python train.py --horizontal_flip=false --loss="softmax" --encoder_stem="deep" --text_encoder_width=256 --lr_schedule="cosine" --warmup_steps=330
Rows from block 2 of the image encoder of a small contrastive image-text model, named by matrix and row number. Rows with one number belong to one channel. Each number is 128 + 24 x the weight over its row's rms, rounded and kept within 0 to 255. All counts start at 0. After the name is the row's rms in percent of the matrix's.
After each channel's rows are labels from the 100 images, of 14976, where the channel reaches its highest value: "strongest on" is what is common among them. Only what is clearly more common there than usual is listed. The data: rendered solids tumbling over patterned floors. In brackets: how many of the 100, against the usual share in percent.
# convs1: grouped (16 groups) 3x3 conv (encoder.blocks.2.convs.1.weight, 64x4x3x3), inputs within the group 0-3, a 3x3 kernel for each
# convs2: expand pointwise conv (encoder.blocks.2.convs.2.weight, 128x64x1x1, transposed), outputs 0-127

convs1.56 140 [122 155 125 169  74 122 104 108 167 127 100 134  91 184 134 151 125  91 108 117 140 136 154 112 140  97 138 137 113 132 115 138 117 101 163 113]
convs2.56 105 [130 124  90 127 121 153 141 169 164 141 181 153 115 144 198 100 135 141 155 131 120 119 146 108 170 132 166 105 110 143 151 131 101 153 135 144 111 141 124 123  97 122  90 124 118 180 144 132 120 130 189 125 112 116 117 124 141 152 118 109  95 126 117 164 117 128 134 118 120 122 144  81 102 140 139 146 158 132 109  91 170 121 149 110 149 144 164 150 154 129 138 126 106 118 150 130 147  99 132 132 131  95 129 112 168 157 126 143  60 164 125 110 176 122  79 142 137 126 137 115 141 136 124 131 101 188 101 103]
strongest on: red object (53 vs 18.7); striped object (39 vs 16)

convs1.57 101 [134 119 155 129  69 116 151 122 153 152 100 162 120 105 117 109 128 130 129 147 131 128 133 109 135 122 136 146 120 123 143 168  52 146 135  82]
convs2.57 104 [110  90 144 104 116 118 207 114 148 157 164 136 114 117 106 110 129 169 150 100 113 163 169 148 136 127 111 129 138  77 150 117  82 141 113  96  90 156 142 130 130 148  81 140 135  84 106 111 130 156 122 140  83 156 148 161 142 173 129 115 146 113 143 106 143 166 171 114  94  80 129 134 129 122 152 125 135 134 151 141  92 138 133 134 111 163  86  89 119 119 149 130 153 134 143 106 134 160 165 127 128 150 126 160 114 118 104  90 125 108 132 140 114 108 121 152 133 146 160 125 124 115 170 135 108 133 144  95]
strongest on: red object (61 vs 18.7); its colour: red (30 vs 8.3)

convs1.26 097 [145 179 119  93  69 163 125 119  84 142 142 139 119 105 132 111 100 104 121 102  89 118 133 181 132 141  96 116 127 120 141 135 131 131 124 120]
convs2.26 095 [120 110 109 129 110 118 115 132  99 151 132 142 106 201 132 120 154 162 183 148 121 120  70 121 109 116 133 152 123  92 125 135 132 137 215 102 131 140 124 143 151 127 127 123  97  84 110 167 128 134 105 152 115 195  84 141 117 148 133 138 147 175 128 116 128 128 106 112  70 126 156 112 139 149  87 109 108 124 115 128 164 136 120 141 114 168 149 132 176 141 102 185 128 142 110 129  92 133 129 132 148 144 138 153 158 118  97 146 109 149 115 115 133 137 103 137 105 139 142 123 145 119 116 105 119 132 145 117]
strongest on: yellow object (54 vs 18.5); count: four (49 vs 23.2); chain link (25 vs 9.6)

convs1.38 089 [142 175 144 151  96 123 112  86 132  91 156 164 128  88 100 172 124  99 152  96 123 126 142 160 106 118 141 117 104 119 108 155 120 124 138 114]
convs2.38 096 [116 108 134 141 170 108 104 104 166 126 136 129 146 178  99 139 113 117 119 135 144 116  86 149 141 129 116 162  81 200 125 153 107 116 125 141 147  94 123 129 115  97 111 119 135 160 115 122 126 123 143 157 123 121 137 100 117 150 204 160 159 149 116 148 154 108 130 152 113 123 151 121 112 144 105 135 102 136  82 116 174 123 131 103 153 129 130 131 126 137 147 133 116 165 140 122 109  89 163 141  73 160 161 156  92 118 106 108  97 159 115 172 166 104  91 106 163 126 104 129  98 142 130 140 102 136 142 127]
strongest on: red object (45 vs 18.7)

convs1.17 085 [ 87  98 168 124 152 141 164 159 119 123 186 121 107 150 140  98 132 122 134 163 152  92 156 139 107 129 126 139 110 130 125 155 163 128  96 124]
convs2.17 088 [109 143 125 124 152 140  83 135  78 163  90 126 137 130 101 104 102  93 112 125 165 116  88 101 121 103 174 126 131 161 117 142 142 153 105 130 115 171 128  93 173 183 136 142 123 145 119 155 131  93 121 142 126 166 133  74 159 128 105  99 152 124 134 164 123 107 141  93 121 101 159 137 141 103 166 119 107 120 120 114  76 123 121  77 139 103 120  87 138 143 128  80 139  84 101  99 131 138 147 123 141 121 114 135 111  94 128 148 182 112 146 119 112 108 120 125 135 125 126 117 106 136 128  94 144 125  82 118]
strongest on: red object (44 vs 18.7); green object (40 vs 18.4)

convs1.35 099 [132 126 126 130 115 117 141 140 112 123  73 105 163 119  85 143 179 148  98 144 103 155  66 117 146 164 122 114 131 121 100 112 138 144 122 120]
convs2.35 108 [140 140 131 163 138 129 152 138 128 142 109 137 183 103 163 152 159 136 157 143 115 124 131 156 144 178 101 140 155 110 206  98 120 109 136 138 128  99 140 121 113 110 128 145 136 158 152 129 175 104 165 154 106 147 108 184 125 128 104 146 117 150 151 108 104 107 155 147 106 152 119 100 109 145 168 126 172 120 118 147 108 134 121 128 144 144 150 145 156  93 125 107 140 147 135 137 112 126 126 121 116 100 121 138 135 108  88 133 122  92 137 118  98 162 169 138 111 143 108 130 123 200 183 103 154  96 100 143]
strongest on: red object (81 vs 18.7); its colour: red (29 vs 8.3); jack (28 vs 9.8)

convs1.33 083 [ 99 103 124 116 143 129 127 167 138 123 136 135 130 106 162 145 173 144 103 163 131 162 128 116 131 106 122  97  96  93  97 146 138 117 195 132]
convs2.33 090 [151 173 134 112 165 141 110  88 136 161 157 101 176 111 124 129 157 122 141 143  78 124 123 109 157 167 122 131 161 107 134 122 119 121 113 138 135 113 139  88 136 137 112 133 132 100 138 183 157 169 122 126 139  74 131  87 121 142 123  71 161 173 156 113  84 123 157  92 115 112 136 136  77 145 172 144 127 128  94 129 117 140 138 127 153  99 124 150 154 153 120 130 139 146 142 102 108 122 141 148 144 133 163 148 118 137 191 127 172 163 113 179 132 103 116 144 125 109 104 135 135 126 144 113 143 123 139 140]
strongest on: red object (51 vs 18.7)

convs1.52 090 [143 137 125 107  99  83 124 149 111 128 142 143 151 140 190  92 101 119 113  89 141 156 158 123 132 121 114 121 138 110 151 107 167 111 167 155]
convs2.52 100 [110 121 109 100 141 131 114 146 139 148 134 136 175 136 104 120 121  73 112 120 130 136 106 153  68 155 134 110  77 149 153 146 145 109 106 112 134 169 144 114 121  83 161 126 106 141 117 147 166 118 154 139 111 134 134 143 141 117 137  98 122 107 149 117 137 160 129 175 107 137 174  74 138 174 150 113 108 121 178 106 152 112 135 151 198 136 102  97 142 134 114 130  73 104 131 132 135 132 162 131 130 176 151 126 155  84 133 124 105 108 142 151 123 155 123 130 125 115 113 125 107 159 126 115 132 172 111 158]
strongest on: count: four (50 vs 23.2); red object (43 vs 18.7); cube frame (26 vs 9.8)